config = dict(
    dataset='gratings and oriented noise at many angles and scales',
    train_examples=197500,
    precondition_frequency=50,
    warmup_steps=190,
)
Rows from block 7 of a small image flow-matching model, named by matrix and row number. Rows with one number belong to one neuron. Each number is 500 + 40 x the weight over its row's rms, rounded and kept within 0 to 999. All counts start at 0. Numbers have three digits each.
After each neuron's rows are labels from the 100 images, of 14848 (inputs lightly noised), where the neuron reaches its highest value: "top examples" is what is common among them; "patch colour" is the nearest of a few named colours to the mean colour under the peak. Only what is clearly more common there than usual is listed. The data: gratings and oriented noise at many angles and scales.
# fc1: MLP up (model.blocks.7.mlp.fc1.weight, 768x256), inputs 86-171
# fc2: MLP down (model.blocks.7.mlp.fc2.weight, 256x768, transposed), outputs 86-171

fc1.28:529526513545468595477575465505426495527545436425516544563488404501522529546545437534452558492485506528484545554404465531393498466501527510484574419550495491475482488492454544506499547537465523526536469501506496469516517543478516510489459474461462429470539447
fc2.28:462536496527480464458453500523557501501468506418488562526569551481480521461510476511508569474537412538525431544406435495409477502499495489477533545444475478520472523485496477489508502483482488508553472475476545523508538478422464521546560492513473417547446492
top examples: dashes; coloured
patch colour: purple

fc1.612:486502515550501505473437468531486488542530485487543515483513521547507500477513486487485440513516497543489531485531538493550622485480489468460571547521489428460473479452450600458586568425425477573502525508501515455492582495499531513528503490425466460578501487
fc2.612:465507556480459475477420494546447510492611509495554482517496493550483529437480481613515523498521473460513526493498452510485627527518517478538481524502512509501445553468476517499416461487491490472484478500536510526479478504460473466453468569531550571574527466
top examples: coloured; dashes
patch colour: purple

fc1.507:589525486495538466572452529468585461447505474485517480485486498523451485539525480541560504524447547526467525453505490575486508576462508462477505580491462471560503443520528528556549461483531456470495532515533525494395526517489450474513511492490500496481467478
fc2.507:507534497473488544596624482550468427473450494488496529493528489531560473503472546428567481450560522541426525440532516518485479501479466537558394485465525476428551443495524525491505437412508478477457507508484504479510551515501414504534410518520504484512483478
top examples: stripes at 90 degrees; sawtooth grating; dashes
patch colour: brown

fc1.509:491495530483493567530514480495476519493519434494518510529517491500489537501539503497493500471524523568489489588535443449563613496494525468446560541491490464516448592467480568493525560443472418507483523540509486522522494511588615555551550452384478501502492500
fc2.509:488529523553474456552443493509494462484469475532511507521535520589488459510482438527538470522554459449529483522502458468465519466568510504491450520453515466511532443475532555502494437494518507500443458559504510499524433461600539492431522501623567561479448448
top examples: coloured; dashes; scale: very fine; stripes at 0 degrees
patch colour: purple

fc1.591:478545514536544456505443546433478536556514528467514515516551535442480474557453495504516474515434557388472523499433510537504490551498422504519487502572462450496482485476515509477480459523479459534471483421543548472473491478468475547479469491482562490466479591
fc2.591:519453523488447521512534513501555527578520437474521522484400455584527464422473485514507496520519532442511485486456485526498480596512599519519532517462539537517534496490488522488491505525485477495435490541594428498515508472507503423464520500547564491490567580
top examples: sine grating
patch colour: pink

fc1.737:518468501561567466552545517469475462477467475527574501388506509505507519479483502481357496540492582490564502427511451522464512513526513439521549501522538478560518515507435500460465522475440486475549521575557462561401458543596456472539437583520516519451493542
fc2.737:436547481509474489557477527516442449488504482544475551545464472566451569520457502493464470483480652433480511556549482513414454421594488545521541560482477470439473511529483482516464498455506423543491518478561562528478500414526486477507572551528534546485586537
top examples: very fine; dashes
patch colour: brown

fc1.278:537491570536526490557481505495472440448487523528483489430469459471524452502484493490472520495531499484547499499475547467492488513454480502554480494513511425509528532459503524424560473507474508526528516513505493580508449527441641493433620517551507464465502506
fc2.278:515490563484483485565509482427511533512481513507472504461513489562469477522468473560513479525512488465517500433512599527467532464478517495379496473519473561529483470496573466438468478512479459533499514540474521409538485533430648480489445491489514500492432519
top examples: coloured; dashes
patch colour: cyan

fc1.60:531505396470534429470459452506463414412544588457529519500478503484473492498534458505483530526476533478548451560437528567508471443509448459498534477480469483485494538503493498528524509586452428545491524460442533518466583545481520489523480515478496499489518476
fc2.60:514468536495528464427467553485513557540559542499503502454466458525503501481562492466500472550419474527495474551498569559485433575528460410472494436536466534538482426454507450518442489501494491519509529503498505530483473533487516490487603445476491514460449486
top examples: stripes at 90 degrees; dashes; sawtooth grating
patch colour: brown

fc1.358:570492479496506524482532452475547491489520486454478472499477517480537512546422447524496579512443507477495480508514508458487499485528420467454511458558479524554476513511537489517520466601523503365425492470501526455501517468465444514528530543524474565545537439
fc2.358:554439490509492529548474505493440355494508490457493480486468512486466498451510520503540460447449464482484507536441496473489497436429545502479533487535541514599527507514456510499515531480498550529493564522495535475541489441509496586474519464530448462542512518
top examples: sawtooth grating; very coarse; stripes at 120 degrees
patch colour: pink

fc1.558:579512506449470522537444481514587490491492426523418549526552552570483542657512486501497606458560546602535524449528503540444516516515488526525460525451509504470492492412532462511492457509439481530460519459487586481469499449488512488557506496432468523507486445
fc2.558:428507502510490505529556508531459474468488534543516515513385369422559515413534524480493593519453527638524509418502572509452503535517491485510434432530518489474471506510487473468510434551480514551519495528556423499458472516471526507570492502505517488512505497
top examples: noisy; windowed patch; stripes at 75 degrees
patch colour: brown

fc1.755:466479549519458482505539528498542529528505441592496484498528538554375524506432533541518493528481547524440554532515470487483507491385495507503615520558502503443521490461520536520542509516501498479406529495451539519504521489534494501490496516520536470530497469
fc2.755:541466529538553512555447450512436523484515486572574530494483479509606542455444546478478458451507561526501425593521511503476528508394583491430551523437504501511531508512485473517467551533485461496423550536448504494487488587509529485544514482495528457501499453
top examples: windowed patch; medium; fine
patch colour: pink

fc1.694:494515526478545465487485439463553478562467474503529486512443506499475511465490540512492516552497470459504408521511474473619491530455491454522492514524484433447486513508503599433493467528478587470535475469483464550501465476508534520448605546606437389499511478
fc2.694:508493498501568571480494541505495470538514486482507462394496519475520449440466473490539487429489508456455531519512523499466555545455463401406477500487489562565475451416508480435520485509415505466469455532500534498568532580543443519491445497439436468491509466
top examples: very fine; stripes at 75 degrees; stripes at 90 degrees
patch colour: brown

fc1.704:456498489558546488533470489497480567530489511519523545513474455458415461480475512454530528518480527426495430549476512459498492484514405502498513493499579432462518503489514590469514508490511558421551536435578478486466526437501527514403517500476507513499542572
fc2.704:568539509555533506503505523460486480413494498497495516503542506506529479454512488537458493447422504500492466550515463518466538453477600498462522526592509483516534510504529491507495532511462565467534564543554504502490474466459521529485486460468480522518524521
top examples: windowed patch; very coarse
patch colour: pink

fc1.280:483534558498494501464557473480548478412497444562532462525522569554568593517473404524496563487494473465503596494488551491509523456473478537445478487445441501512539507511534531518509481482534449420469505460521581536502533499536461605506463543561490461534515414
fc2.280:476489524447512498461492519548444393414501551544484467506480484437470562493520442488504579503494499512515423430483512480531462453435509522542499526579578521444539542535525521488520463562527501470468547528536431460510513542528475572523523481505500528426479433
top examples: sawtooth grating; very fine
patch colour: brown

fc1.311:500512415447540556550488570503482443468525547487524484499505497511568523481520478508535539511463503520498461509505533427498471473501488513427488505472459488538478464433508589503415458515581442481497533519522510447449467521615502478458423467507468498528565501
fc2.311:472416399463423482549528464465495435506531508485478525512494555489473526466505507496490433526461477503527562534516576573471496468495503537541525476510505517476456510533522511483542508462603437416491511494526492507407496512615456467462537466457526514517445520
top examples: noisy; dashes
patch colour: brown

fc1.196:534484524560497584512455552554562480536484416445533536505478530518472578607559511541471488503514552486564495532457489515459519519491427525447507481497494468537456518465480533479523481499483498498509554521479561540440448475526515493487411554448520526608534465
fc2.196:445501525572452485498541460463437451539479598523437500490500493465582570417526446524527517493529490516486492504540510500520466546472491519502463517465503542494487505512506498521495521542521479540526563533465488486498531541498484528492613521518519543475569461
top examples: windowed patch
patch colour: brown

fc1.12:519478455467537525521605526481544476519520504501504530497568459546528489514474531452493523488471581469552521475465502507486493498471458505498522472494553510516461487536419457441440528502472500481524548559489524546445453494634430531501429517466546463523497555
fc2.12:470522493445530493503447547531485548471519482460521530487427496461432466480432454526461571507464632472504525614512482536481490473511551495481474527515434494566495510498424482531493523487518509490538487443521484515533567484485511505507571551495570515486559516
top examples: very fine; filtered noise; stripes at 90 degrees
patch colour: brown

fc1.721:443447543476462527514508536487472479560475505503448491466587515551512544472401508510484516476581496497478462511498471420534483537476504508453542581393503429510581493455431512499501522507521519508542544531491539513452476468516572561512476534481470501442483457
fc2.721:484494519485486474505458535502583482512531435484658595539511406530427466493429483529435472518385537540533458533490479520470498484507570487489535485533513484502485492541522524511508532479514531434533472516488488498451505499479483482474526487508352553490561482
top examples: sine grating; windowed patch; stripes at 0 degrees
patch colour: brown

fc1.377:461520542497481525562447534578483481469478420492641485471523482461492520484483489552519488427548451592541548415456498454507477458470523541477461471458475516511485494512475448563477487468502500509464473483444537468526448532451474467512502484475468550484424417
fc2.377:525422486516593522527474553462499488472491558476522546529464530478413591518591494486467490522470510425490429518473512413502514430576468495467469507552542493507557515477471534492539373519497522587550421497582465518466485475491535486462448491406414517502475526
top examples: filtered noise
patch colour: black; brown

fc1.177:495519490528503559482518506592537526518576516535545463543508499447499461542558589469499555430469560484485490592476475502478536541494479430443440526457509549537498415536498388527477465506371537474512485486514511496468520527484481541572458465510508485544485461
fc2.177:518443484568527480448480443474468507486474473565523493489498558609525462448521574534486508591520584490535534587457457514496519536517512587447488436571486424454448485528473529533479517470445523571503466474505472460493515506533569516533502468529542489508516464
top examples: very fine; dashes; stripes at 90 degrees
patch colour: brown

fc1.739:520493479540478414512498509487504455461513501488498515531491530527506475506454514528484529431525483502540510467454599515472479501506514631365527511472471503481491388577441507591524507437461464489474520572456517438490490507490485491434478512500499486570529515
fc2.739:469465529556505544477492491441482448472429505487494539460488492459509522500482564465501513540465493506500498508482634461510508536535479627575491499513507514516472591409390523610474491577449472482509534403443474522462486507474527515459519503508491484392524527
top examples: noisy; sawtooth grating; dashes
patch colour: brown

fc1.427:543419504506527483502556596565557479492509557489552523521497523533474491550522526543476554480544440540494410479526476509430485522513601515446470552548508544447442496542517472495504546486462540523474492532494512472563509530485491527548514475520516565579455519
fc2.427:514537451482483512465530486470560450450502521420355507529535491439456483578585466507495549474510438467501547488537496510528495479519489493515461430566545492509449516504502521503515456523448555568536500474567541501498524471519500583539487497493487562476446528
top examples: filtered noise; medium
patch colour: brown

fc1.122:594557534415545493507479510437491566479483546532439468587510504514423503490440520471490464440517465526500434518411513485581461435547498502478523458534417497523532482417499490476491438525469437533462581474451566464493471372502459496473438545467411475446469506
fc2.122:529509517495522485458491472499499501475473529474557475460499502575555475509535488511535507542456487526476432515568480529528496508348534507493517511491481449480534510509494518490507487520478482534500444538439483498506490329496527523491563499542443529498452530
top examples: sine grating; fine; stripes at 150 degrees
patch colour: brown

fc1.345:503489491512510522512403501492483479446509474489524547460519495485487540473552489542401491499505464492507534515461485521456405530495559426467535488551532520486499575510410461475599439493482493405488504521505555496434450480419451505564455533497486511483515465
fc2.345:549496478511519497558588422475475532500526526496509450494480483493467541539532539478471542455475519445456405467462493511455550597508414579538551545428475514523500550504494470513493468461536505463462461485493484522501496518501454486593526461483527584503511510
top examples: very fine; dashes; sawtooth grating
patch colour: brown

fc1.140:593628510527532528437512443492563583422528418547489523542509611459536513481440526505630499465471538519505500581573506580479526523467508507464519550537552445499540505474521512462532511538529504521580540527558540530462518499494522539553532509493550523520492432
fc2.140:526517485462456496494606449470585440536520481455470465481542471500580545510549533520530463542523424431494480512507515466468517471452539509507512544492544466425451519528502477495508525522508477499498466548504504479547510409500508470499468492501461506565449605
top examples: very coarse; stripes at 30 degrees; stripes at 45 degrees
patch colour: pink

fc1.294:533504546562484512478479480477527515525532485432489509523465535554465521484508471548509392543450554495494493526497526533500489519494447503442539418491512462478543493514444554471459458522508520539609474472460482492477478537500482517538510499501549472453455452
fc2.294:462525507546504508474573546464486478459494468479520501509625491458554464455512480450509452493583571518483490463490474513514501497513536509526579556529520539463486507492518546485518509473512491498551555562471440517524498513458487460470479496465542437568624471
top examples: noisy; dashes; low contrast
patch colour: brown

fc1.108:515533518519501499483509520392497491480493489422506539541512507439471452487546515515547545462481589419507523514523410521483502486514520499509537554592432462429511497455584484530482556486490590459528494499507360523469505507467546574505486519524482624570529557
fc2.108:454506500512489516395514467542617511536479491505477532511543554505492449564500591519481462492522627524541493546539475518384512490461466489503523490351582493501504503513510481496506528531488478449497569547510517489506490480497605638541520491479484633491478453
top examples: very coarse; filtered noise
patch colour: pink

fc1.185:533494508507459489534498530523473434564546558505540529504445531469522512435436525517463517547450458441461507500512454449519536523458433490501496543454522507545473497519469451505529542484490526526519439529517486445512525587483570511583490484567528524451504485
fc2.185:462508534483524476523554484519451494516499537527463520469476449548558469571529526510422527470510541508499509527484511513490497469440486489475478499550411489520509517525503503499498425460501491492525519525463482517535472342500549504417504481469500522545472440
top examples: dashes
patch colour: brown

fc1.317:484456494521487551541584499470493517521538525491413461530520534549499538453566468465530428472501457466485532492495493487512552420474488490456456513593418489500520531514561514536506485540520555410494493493494479480498522499473475509470427518536548484491553626
fc2.317:512541493487484508549434443552459514525475448458538457496516508459449554533557467502555368485460464483478533427505530440507488442526517524499469489467568517512490496491527492523508469500579536419504496532483538514541450433517479468503521551533529486512415621
top examples: windowed patch; dashes
patch colour: brown

fc1.680:502485481552509448451495491500501487470520505499507473436489503553516487523514434548466485531510500527620481513486534506492562505505480400570467527510499444499520546492537499404446442493413517415463519475451483503518406499533394502496543530522512510521526477
fc2.680:508487512545493515443489503500524442487525508492514490353489477458508502476509417454540490446523484533427488484522527544507564522493522428432511448507516536497546451497516481409534485509424491393465499462503512492505572518554380540500463528512499501510468512
top examples: noisy; dashes
patch colour: brown

fc1.260:470459479534500513429461588507539527481477471476474517512491511423446565486458501564559496521478570486492473498554522503482526550511443483523512540484464466468452455480471530503488541554529488446493469496470464506496531491438575555539562496461495495509480427
fc2.260:541537489514506546450465547482533494490533536559576538525529537444502494435461476462530506488514524426475537485463514424513492487503515508517546441527498492500521510527549491499514476514513530502496495518489469534546509560486453529552480494490487515545549455
top examples: filtered noise; stripes at 105 degrees
patch colour: brown

fc1.338:491585540567537585502464473501531501419500481484454485401488513493586475460466589479449519542435467513534526465513457510516502542473454446432478463496437522475546554494445560485487550493565495567486504469501502559432520525540498473522502598531539448510539545
fc2.338:450552564461451491501437476503514499585497558565455563460428455500576511478458478498436532496417492518550444519481525443518478462584452451504563496513490507494455495496485518547543477520543442475501527497475490474464530522513531546479539558525514517492512455
top examples: sawtooth grating; stripes at 15 degrees; dashes
patch colour: brown

fc1.668:553535439480451551528500494551478485478493437369523498461410508515447424431464497462543491477495544498530559535457505499496514539448491483444490502459505522559476484535517501530506493471463531491423518618495501544520524506496577458533418508471488521514487516
fc2.668:456443478517481425440473525495552457549479571452482474496610476526519400591476525535473498508486523517465430563473491538453507505500524488510470554531510447458462504500528527518472496492512531552427486430493489472498441464544562441522588466480524525507540513
top examples: very fine; sawtooth grating; dashes
patch colour: brown

fc1.746:546497518573576573494470509530515531438461484452427452467502531471460464446494509531559450596565486539572486520478527571472463505477519502508455541503505536532454452458513497512481416549505545461507526548501465521498576508498440467487520504467506441548537455
fc2.746:528463516515488579491523445564465460508489502587489578467557555463454431479470486504585487422563400541524541466485490457472464508487539490495526467539504435485519451497528488519506539404537452540457525497523510493512535561591428524490506488523476498519449529
top examples: stripes at 0 degrees; sawtooth grating
patch colour: brown

fc1.464:464476549599462537462449438446425566542539473505496506539569545561454505549541491529486478476477515499507433502487535541513468451494446469503465537504521542568476441475492540533476407528476505524493485488430477529506464503491518488573514552436488569520496502
fc2.464:512507507588507504458529528561590568521484475493509516462437497454486500467512477480552455544505500533491581488489539546458445445498553523508481488495498478434463470464495453514514456488549488460443452516453517513527458482517466503586516518456481546484504506
top examples: windowed patch
patch colour: pink

fc1.767:544497577511509488514465475487482483506457532504494516428479492505514490475493523439532480490550488510528466544479515466535578505476481505419533476496486393415563465495515378239515486512537419497545512456548466490499519501488518519447620619512473484518517529
fc2.767:495495479506559494583521495513467487463529510487502530433469505559513496471479514610446473431497481495487476549481567493471615484492511479528521542479523545426431572508612393269466523527513512542507503504482484572539453493511425519581496503506489509541489491
top examples: coloured; dashes
patch colour: green

fc1.161:516501512487574567506508512540479480530523510498496517530513492521504506507513464505473501442517489522439476510507528504512355502534500605553508484473490571537497481473520507455499550431527584481524539495509467483516447492385523485508482441526504510518508486
fc2.161:491469499508478495560477525538483524498520563508465490575541500491502495516484474501497496410520483480608521556481504483511371521477511569417505546502531481534551508468525531478487485515538494447484476456484472452462579472333550486485534511515501472488518498
top examples: coloured; dashes
patch colour: purple

fc1.418:524494453483512531459487507518447495460551459551605553444463481505503446459497480518551556491463464521527510413503481484447499465394511517422538510560548481471453476452507493497558500426536453553528515496531537454522541535495508471458508523510522399459508441
fc2.418:482515478510510493444535504488560477460537569554373568484497426435442477540534485489508554476505464571446475483530499459448504500429439510524601492413449547521507488469480539488540543541489474553520535509488493489538544432500529548401485553484522401459553466
top examples: coloured; dashes; very fine
patch colour: brown

fc1.59:492500522484481473487439547514529538440501538597473517473462521528475500426526517478519448415427496498596534493535515501463526439513542493536511501444531565449503473453471476510491501470454473523430526433459431489501479500511408478464477493494451535444468498
fc2.59:493518552494512500504544421465488552451539476599511524495506512473507531585502522517486454552543455465438481460509509509461537494453457474501530474545476456546458490500475499519516534493463515542465495525507596502450553504469436462514500469476437542497506450
top examples: very fine; filtered noise
patch colour: brown

fc1.551:551485509524557524504464496533491519462519456521476468561499498401558478517515510482544553511516556524428552521475499480479490522501530538492520488475525502475504514478483501476525478519538453549575513475484485468440530602480548440538484481463615580491527557
fc2.551:569522539491486451431531515488563499445474518478466535530568470522504483472557461488468508529559462466506431467475500471590457512498506536542417533547487470410492497527533554517473498482553501487498508515483510516566479395442520471508439490525503490499471436
top examples: sawtooth grating; very coarse; dashes
patch colour: pink

fc1.22:441547492391490511578467479548483517458560514477520518503540472517452548530455524504550501512518550546435513541455460516534531472507496469537543481494484458514589422438405525520379467515503463524503515473527524476423599502441584494598462527502455523504501497
fc2.22:558374514460542538499523463460528518522488515477509459494471485510576520533443484515493559476445514570555507609487534518555522498457545498407481496458538450507519451474499555487444440522488487500470516548531515546519558557505489423574515379484453522526548464
top examples: very fine; dashes
patch colour: brown